From a checkpoint of a small class-conditioned image diffusion model: 17600 steps.
Rows from block 3 of a small class-conditioned image diffusion model, named by matrix and row number. Rows with one number belong to one neuron. Each number is 128 + 24 x the weight over its row's rms, rounded and kept within 0 to 255. All counts start at 0. After the name is the row's rms in percent of the matrix's.
Before each neuron's rows are labels from the 100 images, of 14848 (inputs lightly noised), where the neuron reaches its highest value: "strongest on" is what is common among them. Only what is clearly more common there than usual is listed. The data: simulated stained blood smears. In brackets: how many of the 100, against the usual share in percent.
# fc1: MLP up (model.blocks.3.mlp.fc1.weight, 960x160), inputs 80-159
# fc2: MLP down (model.blocks.3.mlp.fc2.weight, 160x960, transposed), outputs 80-159

strongest on: crescents (39 vs 13.9); dark grains (34 vs 14)
fc1.536 010 [112 134 166 133 126 129  61 124 135 131 125 152 126  80 123 137 123 122 115 129 128 194 127 115 105 112 105 111 140 125 125 118 143 152 163 125 162 134 149 135  85 142 128 111 140 119  99  76 152 119 124 136 132 132 147  42 133  94 137 127 128 118 157 168  68 121  99 131 111 140 127 123 123 140 130 107 136 124 122 127]
fc2.536 018 [130  92  80 153 128 133 123 112 126 128 173 129 133 130 132 133 145  65 129 127  41 125 194 129  89 114 159 143 116 119 134 141 131 124  80 127 129  87 118 130 128 145 144 131 129 124 238 132 122 120 121 119 143  31 131 130 121 126 102  79 133 128 130 125 116  91 163 124 129 134 123 128 129 129 125 131 129 117 130 129]

strongest on: ovals (47 vs 14.3); target cells (36 vs 14.6)
fc1.365 163 [125 129 110 143 145 105 170 125 133 127 135 124 141 128 124 141 128 143 137 101 121 135 128 106 128 129 156  95 133 240 181 127 122 143 130  99 128 121  62 122 113 126 140 136 100 130 133 102 129 134 109 143 128 127 154 132 128 118 128 111 135 144 128 139 118 122 128 128 131  88 128 128 112 118 124 121 114 125 122  83]
fc2.365 131 [178 128 120 157 111 150 140 129  40 100 130 124 128 145 129 125 129 125  99 128 120  96 117 117 165 128  86 122 121  71 128 128 128 131 125 173 129 150 131 153 125  97 133 132 147 127 121 125 180 133 137 113 132 167 117 123 149 138 134 146 134 113 129 129 128 116 135 128 153 255 127 146 126 126 110 160  94 129 134 128]

strongest on: spiky cells (100 vs 14.4)
fc1.622 202 [141 140  94 125 120 112 131 142  87 138 137 123 165 128 128 126 138 161  87 136 179 155 128 125 136 126 137 139 123 112 146 132 148 138 128 140 148 138 133 129 177 123 131 121 119 131 126 119 126 110 128 223 111 107 126 128 126 148 128 132 144 128 127 128 141 128 123 133 123 140 140 128 125 142 119 121 127 128 173 128]
fc2.622 130 [110 104 167 128 151 120 143 139 167 128 129 128 113 146 128 127 121 106 128 126 141 128  51 128 128 134 144 133 120 128 129 130 130 146  95 135 127 116 109 127  65 132 194 132 139 171 128 128 122 130 108 178 100 128 127 135 129 129 128 149 127 126 128 144 120 180 138  39 128 126  92 139 123 128 130 165 127 125 119 131]

strongest on: ovals (34 vs 14.3)
fc1.185 008 [137 132 189 128 136 126 123  94 137 134 123 140 130 141 119 105 127 117 115 150  74 131 129 126  99 131 110 158 131 140 133  76 150 145 110 143  11 123 107 116 116 128 129 126 125  80 130 119  70 168 122 128 125  73 134 141 112  90 158 126 130 125 131 122 127 147  60 132 136 138 142 128 185 140 121  86 129 140 129 209]
fc2.185 014 [127  31  53 107 158 162  95 125 129 129 182 120 128 130 110 115  71 126 125 138 170 129 139 128 122  87 128 117 137  85 131 134 255 127 128 123 129 119 123 127 129 122 127 140 118 182 152 124 129 139 126  84 115 161 130 130 118 150 131 171 103 150 170 127 121  94 134 129 122 136 129 110 144 135 133 138 127 130 131 111]

strongest on: band-shaped nucleus (53 vs 14.3); lobed nucleus (47 vs 14)
fc1.474 008 [165 125 178 133 128 130 126  86 124 144 127  97 128 125 127 123 196 137 127 146 128 141 133 123 140 129 164 129 124 135 126 131 122  84 129 131  82 131  91 142  40 143 136 125 155 104 146 128  85 135 124 132 121 211 128 115 134 112 127 127 127  89 129 130 124 129 132 118 126 149 128 117 116 114 142 115 129 117 122  81]
fc2.474 016 [ 97 128 126 129 124 128 126 128 127 124 130 126 126 120 128 137 116 193 126 128 127 128 130 102 128 124 126  95 138 146 128 128 127 130 131 130 128 129 147 131 160   0  62 130 127 158 152 179 131 114 109 129 126 131 122 125 156 125 117 145 132 128 141 149 127 126 136 126 127 129 109 125 128 151 150 130 119 130 128 131]

strongest on: round nucleus (54 vs 14.9)
fc1.519 188 [129 174 123 118 249 128 117 129 126 135 125 141 128 129 128 120   0 139 140 124 117 139 128 143 143 120 137 128 119 132  84 141 115 133 126  91 130 147 103 131 127 129 127  87 118 135  80 138 131 118 129 125 128 163 126 129 129 139 125 120 131 128 125 144 136 128 165 129 159 110 126 109 127 130 166 128 129 128 127 101]
fc2.519 158 [181 104 145 127  17  75 128 113 125 114 128 125 136 126 128 193 128 108 152 110 110 139 132 117 130 128 130 128 129 127  92 133 132 112 134 110 151 127 116  66 122 121 129 143 128 128 134 138 120 109 125 143 134 112 165  92  96 111 128 165 137 126 131 134 150 128 114 115 121 131 138 127 129 107 145 129 132 128 128 115]

strongest on: dark grains (96 vs 14)
fc1.311 012 [143 194 131 142 139 112 129 139 186 124 128 132 131 128 119 121 137 119 116 128 127 137 135 130 129 146 105 167 167 113 132 165 125 145 138 143 100 129  12 139 129 127 130  75 132 117 100  99 120 130 114 121 116 111 122 132 119 127 125 129 115 130 158 139 113  92 104 128 133 134 120 128 101 165 126  78 116 125 114 121]
fc2.311 020 [127 123 142 101  63 131 124 127  49 128 122 133 127 126 136 179 137 127 106 128 110 131 138 126 155 131 137 104 134 126 131 161 153 123 124 131 120 128 148 124 102 128  51 198 125 128 129 100 128 122 125 128 107 129 129 136 144 128 125 126 148 147 127 119 128 128 131 128 127 112 141 129 125 127 139 152 126 126 129 130]

strongest on: crescents (93 vs 13.9); crowded (67 vs 40.2)
fc1.117 163 [112 153 149 118 140 118 181 137  94 133  87 127 130 117  89 132 130 127  96 129 141 115 130 102 114 128 130 137 219 130 121 147 166 162 113 133 212 130 198 131 101 106  83 113 139 129 136 149 137 145 129 142 206 158 163 122 119 143 162 143 175 152  97 126 172  52 154 113 131 129 128 124 115 128 102 128 127 135 151  89]
fc2.117 134 [148  83 120 144 130 127 102 114 118 168 128 135  96 128 174 133  97 100 127  97 128 128 134 140 148 131 108 119 155 163  82 144 118  80 173 131 128 121 118 127 175 109 157 116 131 113 124 127 132 166 129 112 129 108 120 128 123 139 123  96 145 126 120  67 106 149  78 118 128 118 133 108  41 121 129 135 154 139 130 130]

strongest on: spiky cells (34 vs 14.4)
fc1.154 209 [126 156 127 123 127 144 147 128 116 151 134 128 119 137 108 128 130 110 117 126 122 136 134 104 173 128 127 127 135 126 128 110 128 130 123 131 144 122 128  97 118 127 124 108 123 128 127 130 113 122 135 152 127 123 128 131 129 112 128 128 125  89 130 128 143 128 133 128 121 126 128 135 128 128 128 132 122 125 127 137]
fc2.154 122 [135 142 139 117 126 129 140 113 128 172 128 100 123 138  90 128 125  98 151 118 122 144 168  63  57 123 103 136 118 126 126 129 127 129 127 128 114 131 123 112 138 163 157 128 124  71 132 125 117 129 112 138 131 128 129 128 125 160  70 136 147 157 127 126 112 116  48 130 122 128 124 124 100 134 130 107 126 117 123 128]

strongest on: two lobes with orange grains (100 vs 14.1)
fc1.328 171 [125 149 132 135 134 126 126 126 128 151 134 131 116 134 117 128 125 113 132 118 134 125 128 130 134 120 127 141 133 125 125 134 128 122 128 128 166 116 137 104 125 112 164 128 128 150 130 126 127 120 120 134 124 128 124 123 128 154 110 126 137  98 130 109 126 128 141 131 138 135 104 128 146 122 161 128 126 129 128 128]
fc2.328 189 [140 126 127 133 128 136 128 130 124 255 127 129 162 128 113 114 125 119 128 132 128 128 123  85  70 128 138 125 126 126 130 132 118 136 128 159  69 128 149 128 124 156 119 106 128  61 115 121 130 128 128 121 136 106 127 128 123 112 114 146 128 129 124 127 137 125 128 128 129 143  97 122 129 102 141 125 128 128 134 123]

strongest on: platelets (100 vs 50.1); small spheres (39 vs 13.9)
fc1.571 100 [130 108 144 131 108 128 128 132 103 128 127 125 139 138 122 130 152 128 156 140 127 108 113 127 129 131 135 125 116  75 120 111 128 112 128 128 141 124 127 150 114 179  93 114 128 123 130 128 113 115 129 123 121 142 128  79 134 143 119 131 146 131 128 103 128 130 127 128 142 156 147 135 122 120  72 129 140 137 127 138]
fc2.571 260 [131 129  96 123 139 128 132 125 130 138 127 130 138 127 127 129 144 127 125 130 116 128 128 128 128 122 131  88 128 127 129 137 132 129 128 113 140 127 123 126 130 131 126 122 128 128 130 118 128 129 126 137 128 145 125 122 128 130 141 127  95 130 129 127 121 120 121 127 105 127 128 128 122 128 202 161 134 127 125   0]

strongest on: crowded (76 vs 40.2); dark grains (36 vs 14); crescents (32 vs 13.9)
fc1.42 009 [152 127 127 123 129 172 104 159 119 112 134 112 128 126 122 129 118 133 129 210 127 162 128 135 138 139 150 167 120 128 131 114 132 132 131 127 148  24 183 150  99 129 102 157  73 119 126 123 130 116 165 175 140 138 140 185 124 121 128 115 159 128 119 133 157  89  58 126 124 124  95 116 129 141 134 123 165 115 126 123]
fc2.42 013 [127 135 125 128 132 195 123 113 216 126 188 143 142 126 115 119 147 142 133 118 156  53  95 109 146 140   7 129 128 125 129 146 135 122 125 117 133 130 141 172 215 110 123 129  76 130 133 135 127 128 110 142 157 135 126 111 108 130 112 177 129 154 130 121 127 128 127 131 125 180 128 126 158 131 122 122 127 135  73 141]

strongest on: dark grains (96 vs 14)
fc1.56 150 [128 144 106  95 128 102  92 110 112  52 128 127 153 154 127 117 128 114 101 147 124 112 127 128 128  87 109 137 155  94 128 104 137 127 127 140 108 163 180 128 164 111 149 169 154 149 128 156 142 125 137 126  36 124 128 199 128 128 154 140 111 118 144 117 142 128 132 119 101  99 153 122 126 144 129 184 125 128 107 127]
fc2.56 148 [122 141 164 128 142 138 117 173 163 222 137 119 128  93 123 131 144 128  78  68  71 141 112 131 123 157 137 105  88 128 127 134 127 129 115 121 167 114 128 130  99 130 131 128 137 131 128 104 128 128 131 128 175 128 124 119 127 196 106 140 129 138  77 143 116 128 133 127 166 121 127 151 168 104 120  74 126 129 142 119]

strongest on: ovals (46 vs 14.3)
fc1.432 088 [128 127 122 107 128 126 127 133 127 130 126 126 113 118 128 127 119 148 128 110 137 142 147 114 127 130 128 128 124 129  97 159 147 128 131 128 128 174 135 124 117 126 195 128 128 150 144 114 134 178 137 128 114 129 128 128 128 114 118 132 143 134 128 133 102 128 130 196 141 111 109 118 128 129 116 120 128 111 182 126]
fc2.432 394 [121 128  96 130 131 139 104 135 129 131 126 128 109 117 131 128 110 118 124 111 136 128  93 128 130 127 130 130 129 138 126 129 123 126 128 146 128 134 153 123 124 128 115 130 157 127 127 108 124 115 117 132 126 118 122 114 133 130 126 124 126 128 124 130 132 130 131   0 135 112 135 128 131 127 149 104 120 128 149 128]

strongest on: crowded (67 vs 40.2); discs (59 vs 14.7); ovals (37 vs 14.3)
fc1.28 211 [110 133 128 142 167 141 138 134  80 128 172 130 166 121 124 122 128 127 124 116 122 155 100 128 128 116 135 125 115 144 107 128 126  95  79 109 134 117 125  95 114 126 124 128 116 131 161 125 129  95 118 128 129 171 122 135 128 155 130 127  89 142 147 127 180 149 127 127 136 166 137 131 129 111 128 128 119 134 126 132]
fc2.28 117 [132 132 124 128 111 113 213 113 128 132 136 127 179 128 119 136 122 128 127 130 129 129 110 117 160 118 127 131 128 128  98 128 131 126 128 103 120  94 127 130  99 135 147 131 122 133 129 128 128 115 142 118  96 128 123 123 123  93  53 128 124 151 128 118 122 110  74 132 142 118 129 141 173 134 139 148 122 126 105 112]

strongest on: platelets (80 vs 50.1)
fc1.75 005 [128 129 116 110 114 126 145 129 118 113 140 142 123 116 117 110 131 160 132 124 125 135  80 119 156 124 130  96 111 120 154  97 119  77  97 115 133 121 138 124 118 122 146 126 156 129 129 107 148 116 113 108 131 227 109 144 159 128 131 124 122 151 129 117 133 121 114 176 255  97  72 130 128 112 132 123 105  98 122 154]
fc2.75 010 [115 126 109 129 132  81 124 122 118 133 129 129 125 132 129 100  83 164  81 207 141 126 116 129 135 125 130 129 130 137 137 141 128 130 126 178 113 128 173 129 109 130 141 134 121 134 124  97 123 126 181 130 128 104 145 118 128 119 117  95 129 126 129 156 119 131 130 134 128 128 120 129 124 129 168 111 123 140 197 109]

strongest on: ovals (52 vs 14.3)
fc1.179 009 [112 100 117 100 123 110 125 177 127 124 151  98  71 133 129 115 119 128 117 116 143  74 133  96 124 129 131 122 127 118 104 131 127 114 128 169 179 123 160 133 124 126 135 118 138 155  70 106 112 152 102 128 139 128 131 139  95 127 168 103 137  40 129 164 130 156 153  63 136 129 119 146 133 129 129 137 118 100 156 149]
fc2.179 017 [138 140 109 158 124 128 128 125 126 159  80 126 128 128 124 127  63 134 126 150 132 125 121 151 125 129  87 127 145 208 127  91 136 149 128 122 124 119 102 126 145 129 132  58  88  87 156 142 118 126 127 203 118 129 132 176 135 120 135 101 154 118 131 121 124 125  93 129 122 138 128 131 122 207 148 135 119 129 122 127]

strongest on: crowded (68 vs 40.2); target cells (41 vs 14.6)
fc1.460 189 [134 126 126 157 226 125 125 136 125 125 129 151 131  78 108 133 166 139 116  93 130 128 131 127 122 113 168 107 128 120 115 141 175 128 133 110 117 139 163 141 130 102 164 128 121 124 127 129 128 128 133 156 131 112 126  89 132 126 127 136 149 124 102 116 124 151 128 128 122  96 121 129 128 128 128 150 129 135 146 105]
fc2.460 171 [138 123 128  78 101 119 129 112 102 128 128 128 129 127 108 132 129 128  98 127 127 128 148 129 137 154 128 119 125 129 127 128 128 128 135  98 143 122 129 128 130 127 108 128 136 123 125 124 131 120 153 112 128 130 124 103  89 121 148 138  97 137 179 169 128 102 128 122 120 145 128 128 125 118 156 141 128 128 135 128]

strongest on: crowded (85 vs 40.2); discs (77 vs 14.7)
fc1.107 140 [158 118 165  85 120 157 127 128 240 115 111  94 121 138 131 155 128 129 129 118 110 128 176 168 127 124 200 127 130  59 198 126 128 124 150 170 128 128 132 127 125 140 133 125 129 128 111 235 127 120 169 148 129 127 163 128 127 138 132 126 127 128 112 125 144 130 116 119 127 107 130 131 148 197 127 134 129 128 126 127]
fc2.107 238 [ 95 142 119 161 106 127  97 127  57 131 128 149 117 125 125 113 127 143 160 121 128 133 127 123  89 132  75 116 135 143 141 107 130 128 118  66 126 131 120 149 141  95 128 128 118 123 171  96 117 129  90 117 149 128 131 133 129 122  73 129 132 128 156 172 127 106 155 128 126 168 138  98 113  49 119  68 142 127 128 149]

strongest on: crescents (100 vs 13.9)
fc1.528 205 [128 113 162 151 103 144 136 131 128  85 139 145 178 129 134 116 124 143 148 142 128 138 127 117 167   0 126 143 133 128 151 128 128 130 130 136 100 128 137 123 129 130 180 117 127 151 112 165 131 125 110 128 128 121 125 160 117 111 131 128 100 141 121 112 128  79 112 127 142 116 119 128 136 135 138  78 109 141 117 128]
fc2.528 109 [132 128 128 118 128 155 128 129 127 130 106 128  96 122 134 124 101 112  89 119 107 128 122 142 126 255 132 121 126 128 103 124  81  92 128 159  89 141 116 118 128 136 132 135 107 164 121  92 121 123 181 127 119  59 130 125 128 123 132 113 148 129 118 171 127 142 129 142 107 126 111 143 127 128 135 137 123 128 153 128]

strongest on: band-shaped nucleus (42 vs 14.3)
fc1.252 008 [151 116 125 130 123 128 130 174 165 166  80 144 130 194 128 124 132 131  67 121 128 131 118 148 127 122  96 126 134 122 128 187 100 124 127 130 131 129 115 126 110 124 136 112 130 129 137 107 134  98 139 136  75 148 127 112 127 111 124 127 130 134 114  43 122 125 133 138 118 118 155 110 159 114 177 110  19 123 131 115]
fc2.252 015 [124 146 124  85 122  97 128 140 120 134 130 108  84  37 133 127 125 158 171 158 124 126 128 133 180 135 132 127 143 109 133 126 152 128 132 129 129 126 129  76 129 127 135 129 129 128 212 128 124 128 120 135 124 130 142 128 130 132 124 129 131 130 131 123  69 136 170 130 131 214 101 134 106 139 129 179  98 132 121 127]

strongest on: two lobes with orange grains (97 vs 14.1)
fc1.503 159 [128 155 117 118 137 145   0 130  92 131 126 128 122 135 116 113 128 114 116 125 106 114 130 179 146 132 137 128 128  95 135 123 128 120 127 108 128 124 121 128 161  60 139 127 125 127 127 123 124 101 179 104 135 140 128 133 128 179 149  98 118 125 124  76 141 128 123 135 148 121 128 167 190 127 127 128 162 127 125 132]
fc2.503 201 [149 104 129 137 124  68 140 129 198 127 118 125  91 142 127 160 125 133 127  89 158 128 124  90 221 125 128 124 136 128 139 138 117 127 122 129 162 100 121 128 134 130  94 128 128 128 120 135 129 128 128 127 132 133 127 138  83 122 170 184 124 129 131 146 125 120 118 129 127 121 129 128  66 157 126 192  74 115 153 113]

strongest on: platelets (98 vs 50.1)
fc1.147 010 [164 126 119 150 121 105 129 188 167 127 180 103 126 117 122 107 136  94 128 130 136 127 149 123 140 123 170 131 115 156  66 167 105  66 110 130 127 106 129 133 125 128 129 136 127 181 129 129 123  74 143 153 126 147  91 122 130 134 148 125  88 107 107 123 127 127 128 129 125 131 132 112 131 139 123 144 185  90 124 103]
fc2.147 019 [127 235 117 128 103 127 136 119 125 126  63  38 129 127 128 154 142 131 112 101 129  71  66 124 128 129 121 138 134 126 107 136 117 156 151 160 114  84 130 126 133 137  92 129 138 141 152 131 128 130 131 125 133 127 128 130 130 128 128 126 125 106 129 129 127 140  90 128 127 151 131 135 132 123 178 133 114 133 134 145]

strongest on: two lobes with orange grains (93 vs 14.1)
fc1.554 007 [142  81  99 145 123 139 128 126  96 143 118 135 158 190 139 143 130  88 127 134 133 125 134 124 126 134 101 100 120 126  63 120 148 137 123 127 129 229  82 131  77 127 125 123 129 127 123 149 162 140 134 124 133 133 145 117 131 176 125 130 128 129 133 141 127 170 157 108 131 130 127 144 127 109 111 118 147 124 128 130]
fc2.554 013 [ 99 126 145 160 129 130 136 159 124 110 122 116 127 128 143 126 126 143 125 145  75 114 126  87 130 115  77 108 128 100 114 104 125 152 130 122 137 112 124 171 129 127 125 255 149 131 117 120 129  78 151 127 127 126 122 127 130 205 129 122 128 131 131 127 124 124 161 132  96 126 119 107  96 125 136 129 101 127 107 162]

strongest on: round nucleus (100 vs 14.9)
fc1.376 175 [147 122 127 128 128 154  75 143 114 148 124 101 141 150 128 111 130 145 134 128 127 114 125 109 128 132 138 128 129 131  88 197 128 171 128 102 128 109 126 130 113 138 131 118 130  84  61 132 142 126 128 127 114 126 125 130 119 128 108 130 124 127 134 163 117 127 144   0 114 181 118 109 142 158 173 151 123 128 104 110]
fc2.376 171 [ 53 105 124 128 130  86 122 120 113 116 128 128 101 106 129 127 128 133 112 147 127 123 124 139 146 136 124 121 128 147 155  99 110  98 151 129 128 145 131 124 119 128 129 137 179 144 190 114 142 132 124 163 131 123 130 146 140 134 134 128 128 134 124 102 142 119 119 175 156 144  95 124 116  68 106 126 130 131 125 116]

strongest on: crescents (99 vs 13.9)
fc1.30 152 [129 171 104 124 128 111 106 163 127 113 123 127 122 150 128 161 129 128 127 156  76 105 122 134 133   0 160 154 153 110 129 125 143 210 125 128 128 128 128 133 120 124 173 112 121 129 127 128 123 143 128 152 123 137 102 125 128 126 128 131 117 127  62 128 123 170 115 158 145 130 127 126 124  76 136 115 128 126 111 142]
fc2.30 182 [167 123  89 142 157 128 147 113 137 122 114 129 129 128 117 126 158 131 163 134 122 144 113 135 137 238  58 128 160 115 157 128 128  64 144 153 125 147 139 122  72 134  56 105 124 128 100 155 128 128 128 127 147 152 128 118 125 117 102 125 128 129 146 128 103 120  92  29 152 113 151 120 128 197 130 141 128 119 115 133]

strongest on: band-shaped nucleus (43 vs 14.3); lobed nucleus (38 vs 14)
fc1.93 154 [128 111 128 125 129 127 136 146 128 141 143 125 111 133 116 104 134 147 109 129 112 131 110 124 126 128 140 127 116 129 132 131 130 156 130 130  98 130 128 137 133 122 122 101 147 128 109 134 138 120 114 116 133 165 128 133 132 122 120 135 117 127 139 128 127  88 125 124 128 116 130 118 128 126 137 127 131 135 248 124]
fc2.93 176 [125 127 164 129 127 118 128 133 129 126 125 154 119 130 127 173 114 140 127 115 130 129 164 125 138 136 131 129 128 157  85 120 147 128 152 125 103 127 131  83 134 142 128 129 129  97 129 129 140 127 121 129 125  81 152 131 129 128 131 129 136 128  99  92 141 146 133 255 133 126 128 127 116 117 125 133 106 104 122 128]

strongest on: spiky cells (77 vs 14.4)
fc1.764 151 [117 163 140 126 129 155 132 103 119 115 121  60 125 255 131 183 128 135 130 137 107 160 134 111 128 123 102 140 128 127 128 116 127  95 129 128 129 130 126 125 128 110  94 132 125 121 102 118 128 130 112 128 128 128 125 118 128 128 130  93 128 129 101 133 140 130 162 165 123 128 124 132 137 125 140 101 128 122 129 125]
fc2.764 176 [128 130 128 130 128 140 128 158 124 126 117 195 128   0 125 106 134 119 124 125 151 109 128 128 123 126 140 127  53 143 128 128 103 194 130 126  89 126  98 129 133 124 139 131 106 128 129 132 127 170 171 139  41 128 128 128 127 128 148 125 141 130 128 118 129 150  85 128 128 144 117 128 135 130 122 129 146 139 135 128]

strongest on: crescents (94 vs 13.9)
fc1.215 008 [130 167 133 145 127 128 111 127 172 192 149 133 138 139 122 131 139 109 134 150 157 135 127 120 135 127 156 157 123 149 131 125 167 131 174 124 193 104 155 128 130 122 108 140 126 125 159 131 137  90 129 144 129 171 129 124 117 119 126 123 130 147 123 156  94 129  52 131 147 185 130 120 151 124 117 108 139 122 125 126]
fc2.215 018 [135 142 129 128 114 128 140 128 126 124 122 255 138 122 129 131 170 119 135  44  67 170 145 108 150 130 128 116 125 131 124  83 131 153 145 129 129 130 128 132 123 125 125 144 129 127 144 146 125 120 130 119 131 126 128 137 127 127 128 112  49 138 131 126 199  93 115 124 144 128 139 156 127 126 124 131 124 122 132 125]

strongest on: platelets (96 vs 50.1); crowded (65 vs 40.2); discs (36 vs 14.7)
fc1.208 006 [135 167  99 129 137 106 126 129 116 196 142 145 104 153 127 128 145 114 127 124 120  62 117  86 125 140 138 113 140 129 131 114 115  97 150 131 127 119 123  91 126 127  85 100 128 170 119 131 112  91 110 132 119 140 104 129 142 130 169 148 133  93 146 109 170 127 127 140 127  91 128 134  64  66 130 133 123 137 137 128]
fc2.208 014 [129 162 171 119 131  87 146 108 127 107 152 129 128 122 125 128  92 126 125 136 129 129 128 129 114 133 128  90 125 129 128 126 127  45 124 139  96 110 120 127  89 255 136 128 126  85 131 123 124 170 134 128 127 126 151 129 125 183 124 118 124 133 128 208 131 111 133 128 127 140 120 129 121 128 128 126 138 127 127 128]

strongest on: spiky cells (56 vs 14.4); dark grains (53 vs 14)
fc1.746 016 [ 84 146 133 119 131 140 127 130 127  68 130 137  92 135 121 103 115 136 125 127 127 136 120 148 125 127 124 150 177 197 119 111 137 129 131 119 155 130 170 126  99 131  64 126 113  46 175 196 130 143 125 115 125 126 125 137 133 129 126 119 126 138 144 119 127 130 121 145 129 112 154 102 128 114 127 102 119 124 105 129]
fc2.746 032 [121 135  83 153 131 127 100 111 189 128 151  97 154 129 128 130 140 126 144 135 122 128 129 125 126 157 127 128 111 133 140 131 148 127  73 112 128 130 143 126 127 130 190 130 148 196 120  81 131 128 151 122 141 123 147 131 129 127 129 174 115 116 132 125 126 134 120 126 196 129 114 117 139 140  83 127 128 125 152 129]

strongest on: crescents (89 vs 13.9)
fc1.99 008 [127 205 139 141 131 125 126 113 126 143 182 103 219 146 117 115 133  98 133  84 141 123 144 127 128 129 139  97 151 100 130  92 134  53 171 115 128 123 186 141 111  33 131 131 137 127 154 133 193 106 105 128  96 120 131 127 128 116 127 126 124 125 132 131 128  75  77 125 133 122 128 130 134 126 111 126 116 130 129 137]
fc2.99 015 [127 107 129 127 130 125 126 123 128 133 122 166 102 119 145 127 142 129 136 101 129 130 126 166 141 128 137 152 140 127 147 130 127 129 124 127 132 131 165 106 116 182 131 128 126 108 132 128 130 114 127 127 109 129 128 130  86 128 129 115 141 130 101 185 127 130 125 125  48 131 113 126 114 118 129 128 139 121  78 126]

strongest on: band-shaped nucleus (44 vs 14.3)
fc1.483 184 [141 119 127 102 127 106 117 121 130 141  97 128 140 105 124 122 128 155 103 116 109 133 170 166  80 128 130 114 131 104 128 134 150 103 139 122 127 134 125 188 128 155 127 114 127 177 131  85 141 128  61 110 128 127 151 140 128 135 169 142 114 109 179 127 146 128 112 123 123 128 128 124 133 150 111 128 128 107 128 129]
fc2.483 125 [132 138 128 128 113 163  99 130 109 143 128 124 128 146 134 122 128 128 240 136 120 129 128 108 109 174 116 127 131 137 212 125 135 205 129 133 128 128 124 128 137 123 127 130 149 106  98 179 103 130 137 185 124 132  84 116 140 128 136  66 133 125 117 140 138 102 129 128 135 126 128 142  95 128 140 105 132 128 131 128]

strongest on: spiky cells (81 vs 14.4)
fc1.522 199 [137 111 160 190 136 145 131  68 138 146 135 128 122 134 130  94 120 137  48 122 164 145 129 128 128 121 147 117 220 128 110 145 125 179 128 154 170 123  51 120 121 128 131 109 129 128 108 120 124 159 130 121  38 142 124 110 128 127 126 136 131 121 128 119 139 164 128 169 128 134  92 128 130 136 124 125 151 138 133 144]
fc2.522 111 [124 155 101  60 133 126 129 128  83 131 128 128 151  90 132 128 127 129 131 129 156 126 147 128 128 124 127 126   0 121 142  93 133  67 129 103 111 125 169 128 130 116 129 124 110  97 127 128 128 127 139 129 128 113 129 157 127  99 134 157 129 143 132 170 125  75 116  86 128 127 191 123 156 108 129 128 129 142  92 129]

strongest on: crescents (91 vs 13.9)
fc1.374 167 [137  76 124  93 123  81  86  93  99 149 129 129 151 178 128 108 140 128  97 118 128 118 128 112 146 138 128  78 188 127 147 128 128 122 110 100 129 102 112 128 158 125 119 159 148 128 170 128 149 126 128 115 220 115 124 135 125 131 111 122 143 127 128 149 132 129 117  66 159 128 145 147 125 142  93 117 147 124 118 129]
fc2.374 130 [132 128 136 161 114 132 127 180 183 112 128 132  89 129 124 134 128 133 131 129 115 128 154 128 127 121 120 128  48 159 109 118 120 128 116 130 138 133 116 150 112 126 131 130 127 160 115 100 108 120 128 132 127 155 133 115 199 134 100 132 111 151 125 150  74 126 150 151  96 127  76 128 128 128 126 126  86 148 127 128]

strongest on: spiky cells (100 vs 14.4); crowded (70 vs 40.2)
fc1.12 174 [149 133 237 121 155 129 134 135 131 135 134 120 155 117 128 111 163 116 128  73 102 165 140 128 119 127 140 148 137 128 143 131 103 114 132 128 128 139 155 155 139 129  94 128 143 132 186 162 128 122 144 130 150  65 134 137 128 128 127 128 155 125 184 126 139  95 138 127 111  89 138 128 131 175 131 130 113 139 120 126]
fc2.12 155 [132 115 129 128 122 128 145 122 127 129 133 163 146 147 128 147  85 129 125 128 141 130 139 125 114 111 163 128 129 176 116 104 178 126 123  99 117 103 122 128 131 137 142 128 103 128 105 114 131 125 114  90 124 130 152 128 128 129 120 143 124 128  93 165 119 133 110 255 127 128 139 128 127 115 118 119 130 128 134 125]

strongest on: spiky cells (76 vs 14.4)
fc1.210 008 [121 118 130 133 128 154 130 124 119 130 121 130 136 135 130 107 126 114 207 125 171 137 176 132 117 128 124 249 127  88 124 131 144 129 174 131 135 137 119 135 127  90 126 172 131 130 125 161 128 134 120 130 139  81 131 122 123 133 109 130 131 129 132 123 127 119 119  91 155 132 129 122 139 159 110 132 163 127 149 147]
fc2.210 017 [127  67  79 126 123 130 132 120 133 136 120 127 137 132 171 124 105 119 127 239 125  93 126 170 119 131 131 102 140 131  92 127 130  47 128 129 156 119 143 132 129 132 133 124 137 144  74 129 126 131 123 128 115 130 128 129 129 122 133 167 206 127 128  90 127 127 143 130  73 121 116 130 125 125 145 130  95 133 127 140]

strongest on: ovals (63 vs 14.3)
fc1.540 176 [128 123 132 129 119  90 169 127 143 133 128 128 124 106 113 127 123 136 125 124 128 118 127 106 137 127 129 151 153 100 177 132 129 119 130 144 117 153 255 129 128 160 123 128 133 128 126 128 127 118 129 128 177 172 204 158 129 165 100 132 132 118 128 175 135 133 151  84 119 128 134  67 123 143 128 128 157 140 122 152]
fc2.540 116 [129 128 126 178 151 141 127 131 128 165 129 144 131 129 126 128 128 127 128 128 101 124 128 166 146 168 129 115 133 107  86 130 168 125 128  89 114 134  71 143 130 131 119 128 115 135  91 129 128 222 103 137 113 121  36 105 128  56 162 109 129 125 128 102 124 121 137 137 128 126 128 174 129 125 128 124 145 120 124 127]